{"arch": "resmlp", "dataset": "made-up road signs on poles", "dropout": 0.1, "beta2": 0.99, "precondition_frequency": 20, "max_steps": 30100}
Rows from block 4, named by matrix and row number. Rows with one number belong to one neuron. Each number is 128 + 24 x the weight over its row's rms, rounded and kept within 0 to 255. All counts start at 0. Numbers have three digits each. After the name is the row's rms in percent of the matrix's.
# gate: MLP gate (model.blocks.4.mlp.gate.weight, 576x192), inputs 0-95
# fc1: MLP up (model.blocks.4.mlp.fc1.weight, 576x192), inputs 0-95
# fc2: MLP down (model.blocks.4.mlp.fc2.weight, 192x576, transposed), outputs 0-95
gate.500 102:133166132143141153116134161120165117153135136162113140082154078123132138158147130144107138075151154127146144106091135127158128150153155167125156118134107113157096126150148158147110170096135108190133136096151130113152126111123127090135172129158062156116142124127161111107122093150116103107
fc1.500 104:114143108157125114132144126123137114101122118148110187122106107147136122130151116134109133140154135117122101100116078169175121139137132116080182124092119121117102118174123132098092150115166125172140112092149149104153156095134114126140130142115113135170170088161159143093101140159127097093
fc2.500 096:093146149126129121102129130126133116150125112105155126099081102120123116123138114137126140153104124111181153116149134064115136114134127121100148106152160151145146131157159156123131159181120086140120110188098127140128083138113143111128129165111145112117119085143168136106130145092151161112
gate.501 108:125134122118122129111118096159150160125121132120131080106124166136107144155165090131112186114150138101188151134146160097153111161135109128138129121168126128132131107156176107102109181131187123166178154113113125155141150128179137098134185136110102143165114136136132109117114177129124143108
fc1.501 099:139119122075129160104146126127099100144112083097098144130103124149123172083124119117134088134116122109100127144129081179104120117140150146101115085126133145137154112132135124120104100111065172090101126103118144146133156135135139144139131160128145110110107163136095131128171089117098115155
fc2.501 097:142136142109124163109089177106124141106139142117136125161115086094079145122146159101144136126145101152091127092118056097071140140112125118144131130127152125104105163121130126153138138156154135150122154075119131053076170130137111100120149153133135143118109082115124158100164102118174111125
gate.502 090:088136127168104138144134122135119131126144113128139112173154086168091141117188098090087155138123096094152115158138096140134152143150122131161132092157110123151183130150139092151094127098135092112083157060111084094125141114119152122126141136160142168145151147139134170169113145126168132171
fc1.502 099:120131099159125130138122075114091084125147127101165128179184168187145146123062088154108144104180070134108113113101110140142105158133122094085144129151100111122098169139105111116156153105105097145116115124109129110113126179130142115125119127158133145098159103126097059108157131107108125173
fc2.502 104:119094110103129137094130161133107116110162142132110160112143131113104163137120139148117133087113138169130123143133135146119102136150143141132126129144125090119192148116139144141144148130114094097118139121102118082199111178132133122103125103130160123100127124108127102124115086121100140117
gate.503 104:154135121113108112100087103091126102136124137141112112124149084143137143118149082100109118165126146136123119120138097103152117142130178136106122100136131096179157116118105089089136127117091101148072142168102130133128110099109150066127161105110149152176144124120108145106076139125150104107
fc1.503 102:152148114093167156143129085123144121116168157131128129107120120090114141133112068135129135134104168131131139107157122145137167124120161129138162111153102153150145104111059142139126135129127147112119142156111132158081090107144121104105136123105136130085132115144091103103146122119150129186
fc2.503 107:125107118125180127151120153106159137111148124130131090121115125124155109104150111134129170142083114131137156127141117109177143107142114120104145093154117172147084109139100184144150116117171137136129118116144098100091143134114108153130126168097113132152141152147137124125179112116135118147
gate.504 104:114055154114143142079132122134106121172150109150142126147152129127147092145111097118152101119123130094119125110100152148123135122135127145150155127114129090135126134116130134156109125121092102086151137103143144115151132154151137084141103087137118105118112118110124116129124139132131137118
fc1.504 097:104095108108152129130132128109079139145128120111118123143122144139152097116121132127124127118098121115104114114101143178109104103144127193165125120059136133124108140149149109092096108121100087118169167107137113123133122131127094097144092145100138108115097124114133139133106121122107122119
fc2.504 103:146118164165137132151203131110144152133131093113109103159112104127111137137141140159124150096130140120157099125130104106117118131134081166123116095130120149159123103177129146114178113099136119128151093110106136113137126159112153100130159166116141110140125112118146122153110148157143104156
gate.505 103:105114170105116103111067156111129133126098135158121122109114101150123131138152080123142145147139158170130132129097129150083131123132084166129121165143125091133163142109116129106143116171164144145129151143148116114130089099154154144143150132106107103129119096155103172105109112096121121063
fc1.505 103:153146168144102154121110093140138140118129130137133177139151122118107138128149138119128097071162095121125089098132114103129111107121169103134126154102127145096142103188150122122078125115119122116156107098094165113162154110167131127122139108108065154129144114111118115128134119158117122190
fc2.505 100:160091111122117120125149141104127122138124148113164160102174140132135136091129135112109127103126148130139120093099158133145128090122113147127119133148091126108127152180199112140117144168113117153133151123143158163122093114154119139123074107136149122161127144147114110121111127148167118107
gate.506 094:091121151123108106166164115111113122117166136167118102091150152110124138095127121106078185142158136144147108160104136097100147131159118123131124175105133128127131122110122131140113145135129120161104143120132136095124128153138132117161168140133104097140144121124120110128183127139132075132
fc1.506 097:123119067157131107161114101141108126111133147153117105113144136129153094129166143152136117119124135083164115096098137130108155143179154184121138139096096203076139107178104139094115134108111100157126143110138110145118150097112127148129140114143138129134135080137160105161128102142096150109
fc2.506 101:135159144094146095086161114122096131124142127087122127103134173135145129127132144130126135074098115150135147139132154156128129131138096138114149101119115132141129101142073131138108141129139111122160145130130164106099133173140141110164136180109183126103124161106143138157127118170116147163
gate.507 100:100161130100148148158127141118084111153131180173127162103148115121134130123127148102094161140179139102116153113129121157150105094127133112149151146173145131094166141123133093133144120093173118154132128114104168117167158141128120104145115131168097132096124158119140124099136180146207143121
fc1.507 104:100123163093142129127114137117119145134134127143137084131142119107155114128092127110103144136144161119106116144112118181142060128131153154163139125097126124131118140113091136156138137137139106196144143099126144103158150110088111128068112102087139128112096150118124130121104159150164180130
fc2.507 094:110126089127152117133140096127167173154100107116125136137121134146088123080120107113090151087115101117105099136115145121132136116134092145109155137145125140123109131160146104100118144119152144103140073123119144141084164127120140131113166126108106122125098069156134128140148116107142108116
gate.508 107:126108144092121129122106178137142122118112094149178103097138125142109107094161152126146114128149102154158148148107150106140145159096163134137141131144119094116130148130134102092177118116118091150145124118115117118142164131145158145127160142129067153093130121197113162126142120126114137134
fc1.508 099:135118078165142142116149126131099121125163146149153121105101068161130133159131149160124122128107144151124125136163135123151171103138143136133143138099148106124139149118094153145111120063092097119121146150110124068154116159169057137086122088125143122123135088106140126146071134085142165123
fc2.508 104:158090095144154098077114136125143116088152125154151153123141137113109155116125133148086111143127142200117142121139141157120152089115167105145072153121109075131115143139139153149132087098133111119106120124122130142153115131130121097094057088079109127109132129109131123108171135113148104132
gate.509 099:104132158084122129138139085090149128132148140156185104092159161132126138143114136148075170122116118105117133129112086101115119136101155117108143119145114078131154057139150131134167116129079174146137107108144160104130102134107183095136125117171113126158089124130109117125103161122152130141
fc1.509 097:168129106143175127136149160123120132117110126130132101102147124084132173170071162142139114112140153153147160111165126123100133109156117113131100149110158133133152116148120176130083110161138148153180153145091106140101088148115135154116061114147178142148155096122168160142114134140131128117
fc2.509 104:110149128150121141170135119155114110138136085122124102159121117129161121125144106123121140143138165127144136140122122106149139088130137138170146148111141122134159155101082134121115134127094109123124105108110139128121119129147153165118110080129182069144112125094047122147157118079131163112
gate.510 097:101147134139149075135154132157158144112135118096116120076155110122144126146111157126118136144140087141112127126107054144090165099173090107150111140109152100141181153155102107163156103146118122153124144092138137155166137132171151125146115147130137121171130173138118160174100117099166140125
fc1.510 101:142117139109099162116142154112110087111156148157135132166085121131110124146134091128149154111099191129119130109145165099161107136088112175129119165147118119075095121090170143091083114187103162117146110174095128126136120129063123110135082112142118111099159108118119115147140143137128122120
fc2.510 099:182089153188158110096159103127151130100111188112118089131179151125134173119106092114134111102112154123129130101165136145125125150121116151135099153146120151162111177106090120136143107104112122158124161137091117194099135128133110149132128142154126113102171148146125136148088154107134122130
gate.511 112:140126149114165118154131127143094124122144123120142105135148110134112156137165146126131123112111096121101138113122150144135153119111118136098116084149144103145111130146133144129127125171092108185101109051152111096101135124123152085147098127135103108135097132096076157150142117144125088140
fc1.511 113:129104118129107136114128114119123165140190133091151131126124121126125097136118138128149134116118114144123151078114138138119122134123130074130106149128105117141112138100121164127166111119166110121151114103148125157135124094099104105109122124150182137162105144111085194098151134135080173145
fc2.511 102:183109161148136132128140140153149100123166133119150124122153124092176152115128119124156161142127103164130134109148124113110117126123137118125118113068143107118150109120135103065135079155158157124124126126149158167141150169122132124159168130107141168143080115167130163126132119159118126164
gate.512 103:130095183150081116116100122108128160133103146108160101112137146121135121100130136100100134111093153113134148124146090134092165155113102109119126134131171113174080111175191147125133134116143082179125122145097131102094096157153163153126103145141149108181154125139124140135149134091106132139
fc1.512 103:156102165109147127160103069138101127141126132089130117180103150159130145134184146140081152101114134125128138116155099124112120111114142148125151131139090149141089093132138154106144116107161107087121118134096153119110086155107145131139167108109154135154109164133095151165072139147112140153
fc2.512 105:135129132139073143161117116147205122158104126128124084095132159117132151159118104074140110113152108157165093163142105126134155136112105123121142110111133142156164115137137142110156121150109091140156128123136128090123146157164148173133127098166100145116103118124095138116134097152140160135
gate.513 097:146108145124136136149150094153111148151140155123155114146079109119151121060096098089133135125161125154096076107134148156143127136164135132092138085180141085134125126108184135115126127128104135143191102134148136138118108147087156096128120162169163102145140113155120149124100095119151149165
fc1.513 092:139132148098109129144131151119096113075113139156172116154177153127134120115117159119134119132143094111154145114117103113102101168121163065118099137087153130142116111111120136164122127115125187116120129089124098114099133141052144119154100126077147093134134139104107107149071122131123161129
fc2.513 097:123111089148129188084110116154110134107089096116130095149129169117115134137131168121162098137144149121076125108100134104127172096131142081123118126137129132164133123120185109142085127111165135062185163135159107122116120160165089115172116153105115096102134162150107121166117137133120136133
gate.514 097:154122153163120136126141133136178108134114122209129152092161103137149110118125133123106142149110132153129107132106107132123146140116132134116157124099151102103088103136130119125119135101123128086146133124111132138086132117076159101091172121156115105143133132127144090149130088128159119135
fc1.514 098:133122134149120156137136131089136141156131120119152107134170105115126101102094143126125129149179161138146120185125133129161099103131122094078172147129139139133099132131118100150149128144111121124134095138083131151138067152140142131154172170135112130126126169169123102148114168119092135066
fc2.514 100:111154116170128096072131125142135107124132111135145131169100147121135138101101142140102131100172157097135129153127104130150112151104163154107181132136143132134133159109127110117093164160130140129122142151147168134111095147171132103128160126136126117170118105125116122120110103149143158105
gate.515 106:095134175145132111126103143151099131136082165174147149143174119122158102157085121152134119105126167141134112163115147143121126123116148136128106164193121110139160111134102132118124122130183092130105097152138084103111148119135102153157110121119100139086107101149118121147105126161121114130
fc1.515 090:119139096157102109135088123112135125152126095095117108129158149132096174141119116117131121139098117161152152140136113131115136136145150117111180129142093097129125113120138105169114094153088131123136126151126183172152143120118123145147137112103140146152099162147154110113121149127077131114
fc2.515 098:131113150103123158134113107140137155164128113088095108119140138125126130135097115121145103115147105150123124138131113118175091114142165120172137139123130130132093117154149167143120115148141099106108104140103117156138116098112154140173150060157164148161198098093151139132096162153093106101
gate.516 095:170162135140104114148140133118116121161131185146143071165137083123154095121120126109054120105142144095163117112122135109089141099111111164105137145169119129137124135100099114101150161118168113086136128174142127160157101168146136127129155133115130127123141161104113128154100135131144149150
fc1.516 107:119169120155115130109136130117123124161155131148155134086122116203116139137134159112139177137099163102107123149144146137111116110119143104076166146132136100081127173129204167133135093116164142139114118113117100089159149102146154078120127131122111189134094162101103122124119124130123087146
fc2.516 110:095151067112105132142110127106122087154127140153097136163138117104117133140104136131142145131135166138095119143112119140108131136132122115089095101114149094161141096109167104118115157106127160114083133113100114144145120116162125153122154093133097147189101165127161091150076104113138127119
gate.517 093:117141112201116145104143135113120123164139104120104128117128072159106106094141155105156161146121145162107112129125125073114134132168129129093100170133138132101141113157133132144091126131137132173093132128091114095169145095143154153099176116144161102138150120125149117120087110092148134114
fc1.517 093:126133139096124079164127110126117114118140082170143094137135183140131115148099134136148144107132111118127088112128137167076089129100165139132114122112133161198113151161095131108163154113103128093125119104134095126135105160146129115137135156111135169121138144103137162113108110149097119140
fc2.517 095:137161148113094122121138164108139125108144169138097157110144097127147128113190131126147132156140121160120106121110097164079118142121108135148084122115122108131125099154097153105096176154110111122116098178105138082132137128164125096089107114127166089123095139083147110128120116122085120098
gate.518 093:134108099114097099093155113119115080133161166116136141122120108165100102153101102106105136135118092113132127112096143153163126120150130123167166105143182097154084116128145135154137110128115132123132091174119128124098105129140133110110139155111101137127121130134102144168141130142110100116
fc1.518 099:122172140159163140176106121192139183141094117131108109123141129083138129140092134157141141135146167174124150097127118086132138122101134142116138161177104168086158129090096115137142126135085123119109127075124135135100126113138084116148102087170148097085095110109110145111119129133132133165
fc2.518 095:147092155122154119119109122122155087090135132117116093092094128078132130138153125153109123164099119134130136151107151137119118135126159099161149153102152220112123123106079134110142105119102153119142152172134157110126132096133173140134089193096126131096172142140131139108131147116125155179
gate.519 095:161144128129110075098141153109132126138101139135108135113137116130148054109149152096114126103159087126137135119147144136167127193102116104114201163128152119165131156120132122145153094154161140061107124104102108095100136125114096154131109136108127124134103112104116130136120133106148128094
fc1.519 098:126142132137122135176153128108112129113134101139138141137128169116145165125116122140146138114123158150103114190134120126098148088114114154137100063153111146121157107097113088094140164123151125114162132152129154165139093121143150134127130117097175182080126152133128137120174092137141157142
fc2.519 091:130136173123148051145112111164125155126091135110154122134139110156129064127157134142127131147128117117167143138076124146100136157172118138125131174119155150124152095124158124131117183133119086135114154098140144118113142150136137148173097152148109142124115107139117140139097156147165131111
gate.520 108:109102127184133134112159077152152059111128141164168103149151133133105145177127167136099106159157145094159106129121092097117108115147144180153108163116141127127135083099130137149077135138126135090132113170133146152121158128136080140106123126079119098154115119141156113105102126135132146132
fc1.520 097:133132104147136132154110168113122087126127133156161110182148121139108138093125098150163151158098172117114083156073157105107131146075175148181138104115138144101097110141101131147149088125121108120154131143105162156154158116077136129159121114127116130080127142152097139136129110121151139110
fc2.520 108:105114128142095145132121157101139137144137199132160123113155096140125125120138102133109151113149152097088119116106121153132086112149126147175133165105135109108121149114097099136154086132090090147179160092165142177120149095100117118138121095129105099081129141134128144137104128132140098157
gate.521 109:126108144105103129113102101120107123143114137124136111120162091134123129132116116115163154135110153131133114135106158148167111101138176141143166119113166169124124129158126161100156121151154093152081098125119154148118137128136161104151157131107118134138098114075107121152146104211119103169
fc1.521 102:125139148170099120136123140098126101162090120103129125130105119096116135107109077109138133177085125128117117194104108121105114108096149121146106126094117090161152121122120106139110119136134101165120179086146123087150145143181139152132173102087144166103157127120117144121112111124152115129
fc2.521 105:096139144100115119096113153145178154138126134081139142109126098093128117150130145113146138153131083098093096185113145123176131144142120146163142116150093168101180129141140136090189141152165114098119105148124161129168116142123121127170141108119138132108114101116134109149138117146112128097
gate.522 105:143145065110144112158140139110168108131128139092157164114110110154111109150102144177131109123104102129129116124102111100141137125168171137122119061137134118142101160136086150114132125155113125123101123101097123120106103173141105158128149133116168118148128096159144155137099151104101126079
fc1.522 098:158133161172102131126127131115101144134115128087118078127176147142173148151168139100131141174146114114155147140136149127116130077142129156136114181117136108137169090129206146158122125115136151110137150128148141118150127092134138101130144129122109117129159133108123094102127137182120076156
fc2.522 097:201135067135132169144139160129118135130143145137106142105135116125138156146149143174093155116136135134188121126144154111103153136139145103147125137151129149105096117103150105128139115107161118155129098124072127127108136177165130123118156120164121081083146109148095133148115134125123134127
gate.523 112:114147130115117134127113121133114076133117142130116130069122082086184161132150157102117128153089097144132133135142135124098155098118131083106119144139119095087163121112113134127158123088122176098120171129144105175139112086124122105157104143127125157124109109110148112138169084147110117143
fc1.523 109:129123145101114181144132121108117128108128120095138103096143103164114128122116165151132109136119143140101132146123099157117132156084141153154148132093160152147150148128170153115124131172143103112142148167089140136147084167145137112097179110111099123153168185139111135124134141149118120100
fc2.523 099:140138112164160114157135109139115111111120112143143131082171098081171104107176139101093124160116130157147113122133128123120134138125152133193123179115086129118149106131142119095146142107134140156144131190148103150106083105104117118134086127112126114080183097121167125132145111137126143131
gate.524 084:162118123135098145140106151150076096089137163124100156112110091147108118164079161151140155083131121161144087130123122165100104136106155137109137103078168116133145083122143128106142089088183083115128152123132117139143107116158116131112119119111134148117151096132124094142132141113169169186
fc1.524 109:088180092105160157139120134153068165135105141102114128151116152156126128155127069129118112164126159125155105100100084172138144143118108150089103117109129176128117133172133088106149158113131144128110095147140127167108132101126127127106115147125189104099112099126144163142150125121095114110
fc2.524 103:125126126166165139150114092155116163149114087162130153106127134113116157117134131084113105090099145117139123162089171105131127118136084116148103136119149123101117151131125144135109134172138142120117109161070162108176103143165099122165132129161070134131169133106109096116142105122165115137
gate.525 095:131095125139071143147103097115159112158102133124141130157165127160110170130120153168134156164142090166124121105112138147127109095138130145109135109176106162095105109113119132094114093112109116148150189118156125140135130133121159110113152101133155139100145108113154152136093137111123156117
fc1.525 106:148150136139103125156142128137111097126115079153089119140139079086079097126139126150114084192090133124116103136131125108144134083134128106140116145139146109124127091138120140158126140112136173153183142094158151100142110120094166132120118111096101107130153149118146093142106145114120179170
fc2.525 099:139143145112117116162130200109154112148155103125122152193109106125101135140132152135143123149084133128128146149187124112149139124145112154140108160103113100134151127143128159159072108090114092143122127121124132108050103108140168120139124156078107149159112149116126098126150115115077135160
gate.526 094:122095126134129069128156109102146133143168143179160106166115102164132093091130130130091148128128117118142071128154138133132125159128106124091142134122108098115104130111117076158103166153129123108127149121109144116135109118158062063132114121185130139157168112133115131111135181096127129121
fc1.526 101:144117123119142052123153111125101151151180149133139140156132111142167084099097118111133130155139084143159094107129149121121144130148104128134150120161097102135155113155077097139108138104152115143099120122136131121107072158150069102141088149144152133148129109105158127112107131120165142128
fc2.526 097:157134145101127119136089155177085089097134107085109147103117106139125163128134069092125121114126132125167149123132120148169130098140127125183121115101164142105097121105110150137150158119108150122138150104105084127113122124099122114108129124148116114135128127074122106139147120126135150173
gate.527 095:146098101165144123123062143146100164140176090128124086160141107113126056114138127123132138094132155124106139114095119153135153156136135116118145135144162144188164093172119056124151114117112101103111164152138131177142109125100098168097093132143127143116111093143142126136099151137127131157
fc1.527 100:121083109121074113122167143142156119105138157120133137111141132148122159134107134140151144108082180117078148154090144130153095077116156116113145106100152151142063115116131129136137141129092124140127099092178107156131167141128161139088127154122129122137148177136155151084166135119118124154
fc2.527 096:109133120085166092154131120093128135117129133120141137085179163110116087151151103138138164144121141081107170103114111108067106136135087127159151120114147146125122128126121129171095112104131153111117101126123131154130123138125156132157159167122119106091137133186115100116151110121143143107
gate.528 096:159126127120167150088109069150147120136135101131157107115132110121119132132112127149131180155139153144085147156099121096118134142090154146139140069192159114105143109175145127132147142102118126101157127082131162131143096131104124086146169138136126129100142128137143102102114163161120117109
fc1.528 107:100106137112113092119154116148126157172096135150109207093121119132127130137138071101130101084120084146087121118129133170137122127141090168125108170139114118171130168145121112129103126113118106159165136089164113129148168095143099142109097083132092146131104117148133138142140146107135152144
fc2.528 103:157105164091159120191127090114138126142128112149169143135152114142145113091112109145156131130111135170072152124131113122088130121128158143126105096095134113133159097082114122135130167120116078128122143080131121109135130133132080129144097110118077132135101100156173113172128166125147116115
gate.529 110:152110104180096125136126122097154118139120148126158105123100158147126086121157119074163114133129164134068164115144146131126093130136101142111126124155122108137149114153134102156098140126177135145150151104113177141092119130138139090149133139127096114107135127160119193102131140129130144115
fc1.529 109:157115147088110134117154156125139111099103154127084144119126138161126190071155119155115140151106129108154111102145103153069143134086153130110118150150144113145108103083145140101112106118073118127121122132096139158107101163171136098098130137091159141160131146133112093166102111148162085107
fc2.529 106:139080106132097151129145154102085143125117140104094096134145122135085152085134151085154120077100115138170131138140138111090109114126083135106126129166107138102081116112140135065121148100140132145143146163128197139130111120137184116164117121121094136094146146114097118147136108092153098097
gate.530 108:119142100164099139121127133066174157147170156139105123140147114164090107083125169134158134134129141154147124094081127115136149144095122101141140125118131112099155155133107159140136156150128138135117140114146133145157145112156150151105123180114139103147124125080125105142152155107184094147
fc1.530 099:145116171091094106152147127134070128159125127121159117143128119104145103118145127124118113165155164130093153165154110157161103137113133165136092158121131135135119100153133106127111138104139153135159158112109111110133137105108108153169120122127123117063117095138092140119085092142114136088
fc2.530 102:190162117123135117116137154103131154110072160143090151108111127137124158139093059118132082128125171101102158113139124138124112135073121108135083124119141105156130127131110101141144112111062125107115125099087175126106156100130128185125127156139121097119127096111121115125138160149119136163
gate.531 100:149113147108165131164094153108137117156136180103155154150129095163175151113133155151136098091086122141121105121100168124077121084140129089113084132109102140145126086133083149106095116153130087103138102133172102133102135116095112157115130139152134106130094132133094088110129087174110168134
fc1.531 101:063111104182131148101128155106148136093161083108144128154119128140146150106144141093155086095118111147171129091110142127137108113158112113148153114123099178104141168107088141125118176180152110125101135149136170147135132150123140141126140116127100126128134117115114124143110127114141147122
fc2.531 111:094134129118132127104138160133132180150134101119120184155091142110118115110151139152219107117121157092076127091152130104133131124168128153138117122131118104115097136149130167118084111123132141146113125109160100139121103098150106141095138106129154127157184131156124123181121130108128127134
gate.532 092:148120108150110104092093135142167162201134125132127114111096166115133144103119175116117154133100141117086100070099151132139135169115148125136117131161145123148157131116100097128132088147124089139177192146105128112098120119137131166147091117159133138095151155130127111144158093142128109121
fc1.532 091:133133101117139159123176127133131111083134117128108119144140102102116145098114115134165118113091128109152137144121117107099119098165151103149174118143090137104104105107175131090109164168155119110112081081165101092123129099083148130131136093131150171100188137101121119087093136153082120110
fc2.532 097:141115128120093064144145136108107136142107153120143130110121140107127158186105138159126139145149140104122102121100137117161099152112103137118147091114103113149142135162081112069120109132090094133148135124123155117139125088097131161146125119176131115130140137115137131119103178119135123107
gate.533 105:128131115149121067109129135144177149130138135118129109113139162091112121131170152127120147099106112131156148130116112104085118134148111064106114099123127124076103142099113114065171164108069124137143122089118156120130140093110100147110176128126108114166141100098185130127100143144122140177
fc1.533 096:095111145138117098170142130149120166078160155156088115133116071128158146153123122211142109098089097111143113133156106144103135158143134099116118097109113102148100151100112110132116133093147168166103105129151144139155135149116126111126093167098132118127091121136132138107127115151121115100
fc2.533 099:159126142113116098143119133128107130083099119112126080114114152137138149140102128110098163097140103115137126111104163152145126133108110214145115140169116148141160133107085103127121164093143122099110119131144184144098149154167123127184134119150106161144130130135152128150133145129120114114
gate.534 090:158129123140120174133107128134141076109124125123120145136142166150130101166110065124141126142128122144165112139129106113093134115119128165098097116114168139160115081115145180127092162165116134107140125103112109170112114146177152121149123125127115155116145146127116135125142139171162130116
fc1.534 097:138092124114133115155147136121141149172156141136134131094120145112118154097121134105170135079116152121087147105133115132155152104141100052121127135190073133143101153104118140142128095099163115149115149111173142122100139086089133126116136123132159129152125157086123136123154144084117187121
fc2.534 100:102079150140136143151142091114172173132117131104112118098126143166112147118148090145092112116119152134122169130118149133149133118116120135149148067128130091145148137119130172116115121165107136139098148129116096157132143130145148109100138141118137151117161145091098139119143117115121121125
gate.535 092:137153173143145116123156130135157124155091099120130141121140154120172116154113099151133084178148126129143166099143112149131126113134145155159098132117129130092104095129128115124108166128147133093163093131153101146134141155148136079124141148118155148069125116134111162140140103136170140152
fc1.535 100:109166109146120124166149122133144136132125128093123138119128111085176144113151132140134081134108150073126161143172151133135186149148128134189147166151163108136152131140152132152134130172155131134120115096142091110139087125127152155132108176159132144153153129121104117124140156165097170142
fc2.535 094:134119172099165119161134143131127107125150179141133087135118109116140104132091127152131122100125140104191075153124158143114098136084052142168171074083122173139135123136138106116138146138135119084129147115105105147132136130100107073166126109100149167109117146126106123169150104121131131131
gate.536 106:143132157120128127094118157110128103129103172147099137111145171097123158155121158099152127129121149155106136123141127155114131136101099143096164098108146121131181130129111163128141118116139109125135117159159059167160152133157088122103097144131151155151141164141100181197136136108098135169
fc1.536 096:143153195161163128086176126160146119100106146117158160116091141153142150156153141124123172127075108165094121125125118140119149098145109119116156120079096112128110126108130133107147148097158125131138132124127088141159126147131096137078115146115141111124135148157168159157150167111125123127
fc2.536 097:137173115121164133107172176111151102108123072109117121125133134151146145124117147091150127135114044122134110134140117132118159132098126126159137117130147099060103092131081147139140178112135151131110132133138148133170153140083147134172125125168128130120121120130154149117129113156160088174
gate.537 103:140101093131124120129107074112134097179156099097147074104113138096108141103083160156139120103101123121142095143109140121139130163148152136136115142138172115093127124140138137155128129089157140123124096152123101107133142157108140148150140186146113136120117144139108107133137127186133118138
fc1.537 096:102131101155104104146096085144080188117105146158111152162134139146117152105133146093116082122146100119163089147114119099117120124106118127109147125092125151090131074085091120158094096108109126138113133133130103109100129118121161107133156147169135134140138134131133113102132184144141063195
fc2.537 097:118123082119108088132162135139149153111085139089119094079144156119163102145131149103137127142089159144113167125133139105081106087122103119169121128112160102136065091080133112153117077143163138114090135132122151147159144151139096137122105149110121125146168122145132131088119147095086139128
gate.538 098:122164133125151126146117149079134154149109130150122156135149127137169091130148158078086104152158175110106119134092150135114122102150151110115154102116113108140109149120131152126089156084167113155165105116124115113155153108089146126132102160128148131132104106125110149121106152099152098141
fc1.538 100:138124124081118109108163086193129112122079099120128106130106147139111150134138142128163116134100119125117159134148104095127151139126116144113108138136106175121132132115119112114128096142129151125115084151120142103106119158100082135110155109146086108142097113134128126115139113137149131136
fc2.538 100:130126131164151102126160050160119131146136094167126123155114127145145141135156129102122145124165113136126123127116079144137134129168123099134116103068126117148134090106129140127135162134125167105136121094164095112121179171121072134150131149097138130109148128104131138145130144125152068123
gate.539 104:114129139131099125083093131134159166138165128129117110087112152114133096143140117133087154152119143136218132128128116142147108103169168131181129105165149111114127103116129140120081141141151124138172130138132155196162111116074137089098148125174100137144158144129144149162130120119127124128
fc1.539 105:106115132128179143162121157111081131170126130112129110128120107132132119113096094153155169112135120130109120110124080080116122156112103161130161123107126154173136147062085135144169126070096122150149107162102154111115166119122118130129160129132138091112146187150142128115135131139120109113
fc2.539 103:116139117114112134140167140163126111108176131144136122154114091125090153117115158119129154119109094145143100141146112131126163156113108124145143125166165137151168117093131128133125154155110161100165163175126130128133156135118191115158157092118133082110145120165124106148150111116116127108
gate.540 096:160116140131146141138177103125206123126102113159112131116170099102166111158109153157122134103122132165137107144152101115174116090128122150144139135102118125097117154119140096124144119181136165106131132117091171125144097145138145116127099111143090103110163139149088120158138155090115133126
fc1.540 100:136147162124137172102111145140146143152083135145123124114157137162138124163177082093133100139103118158155096134119107113156077125116139117164166089149139154188161150073127108107156098142142093120124114163093093125134162123161124101142112111111058112132134112091107125160089120146157167115
fc2.540 099:134114108109112110104160149125143129124140127159097166152139130137082130141125145164121126195096131169160100125102082153147154155143151107121111127095147112141157100096116123066136134127146120142087156107087070157092174107137117132143120140113120117110113146132112151145104108134113150145
gate.541 095:125113107079127124190155146109138140137157117109146125110146131153164109091123109122132104112139090125133173120153132164151106162130157133076079136100146092122138083133162125105138137157138165168160130105132124157091109120126178101110134125160138132104142135131148097161138153136178097154
fc1.541 087:137076083104130151111143093108138142130120143116143071132161110158138119114152131093075141110140111121150138093143136132124107105161112117085155160111126139113122120154133143116143154115150091118147105121106115093101114134117101135173142098124116158132093102126126206137129111195150140139
fc2.541 098:109159168160114163139123129103128086110145090129099157077090112148135133160126136159122173108138131100099125097114114150154139123162117179106117107120155118090129185094138095142130096125146139177124173113152105142148143159129121152140108149166130119132131061140123103135130165101148155088
gate.542 090:142122146135133127160113123145131076105134146135105109149151097114127135105152102137168112139124129145155127144112109133159140135127130090130109116098132141131147103128123139089104159123164164149109152180153153130139146137162105151107098115119091149152123162145129129115148141128120150123
fc1.542 095:122163125123119103129133106128167129151172116151092116193128116143103105092158110155122135132152084099159148114116124144145138113071127151116136168105121150162111147142122095113142096143136150128112121134081127094096126162143092167122111128142110097102137136105142113135097178109108118184
fc2.542 094:113076139123115137120087086148097132140085133096143186103154158142117085140141110119094145153161161135124138132154121129137079125122135150148124167109154123127140155147140114141143115140134150123131172092100152129151111135169141147106119147134134146138101136088117122127139124161169112122
gate.543 100:151142093170121141161118153134092101113147178172133117165124153151079177144107110156093147164112127117124126140173163102160145138097112167085141106118132143116139106147135100102109151121120083138134143134120109127139146133100141126097139140121187103158104142126092141146095119128105133086
fc1.543 100:122129146106096089115178112090106082103105098141135169157128167131115105158147091157153105120163126128108087122098146158092133096062129093114137173156109102135121119114140112130120119156133129093137128098135097173096127122169141121092115084165098136110126139111102125124128096130146106149
fc2.543 099:150152126103158093058105135123113107142146141116111109114131107111151173121124147143139133119139111122110113134152148169118112119122128138124124175118123133123129125093103129124104125147107086142161106124140100140113155147136110141078107105107128060124162148142175113136112115111152168082
gate.544 098:085115161120158140097092104134098142148132139123183168126157089158119128128102155131127144143150119115126141114079149100120160121143149201105152127106113149102127165127122139137125097115140136108145162183091150113136180132151110109111144104132138178150118106157126115164109127157159140119
fc1.544 094:112083145117138095107075133103114136113137113102164119177126133111135132177149139142134123138126050126118159104096135107093124185156135178135120118110126132144142158137129095127111135140123142159088192179131123162092148141123114152112141084109100140154147151142095111102130167140145136102
fc2.544 090:141163194112113134140111110130108116144145106130140106135134100111102095108176101155111133093102166129120155141093144122133131092120155110180110140108124147151154146127101090122150101133129183067117122098119123175132134125121112138107132155110106175150096158109169132154140079106105125124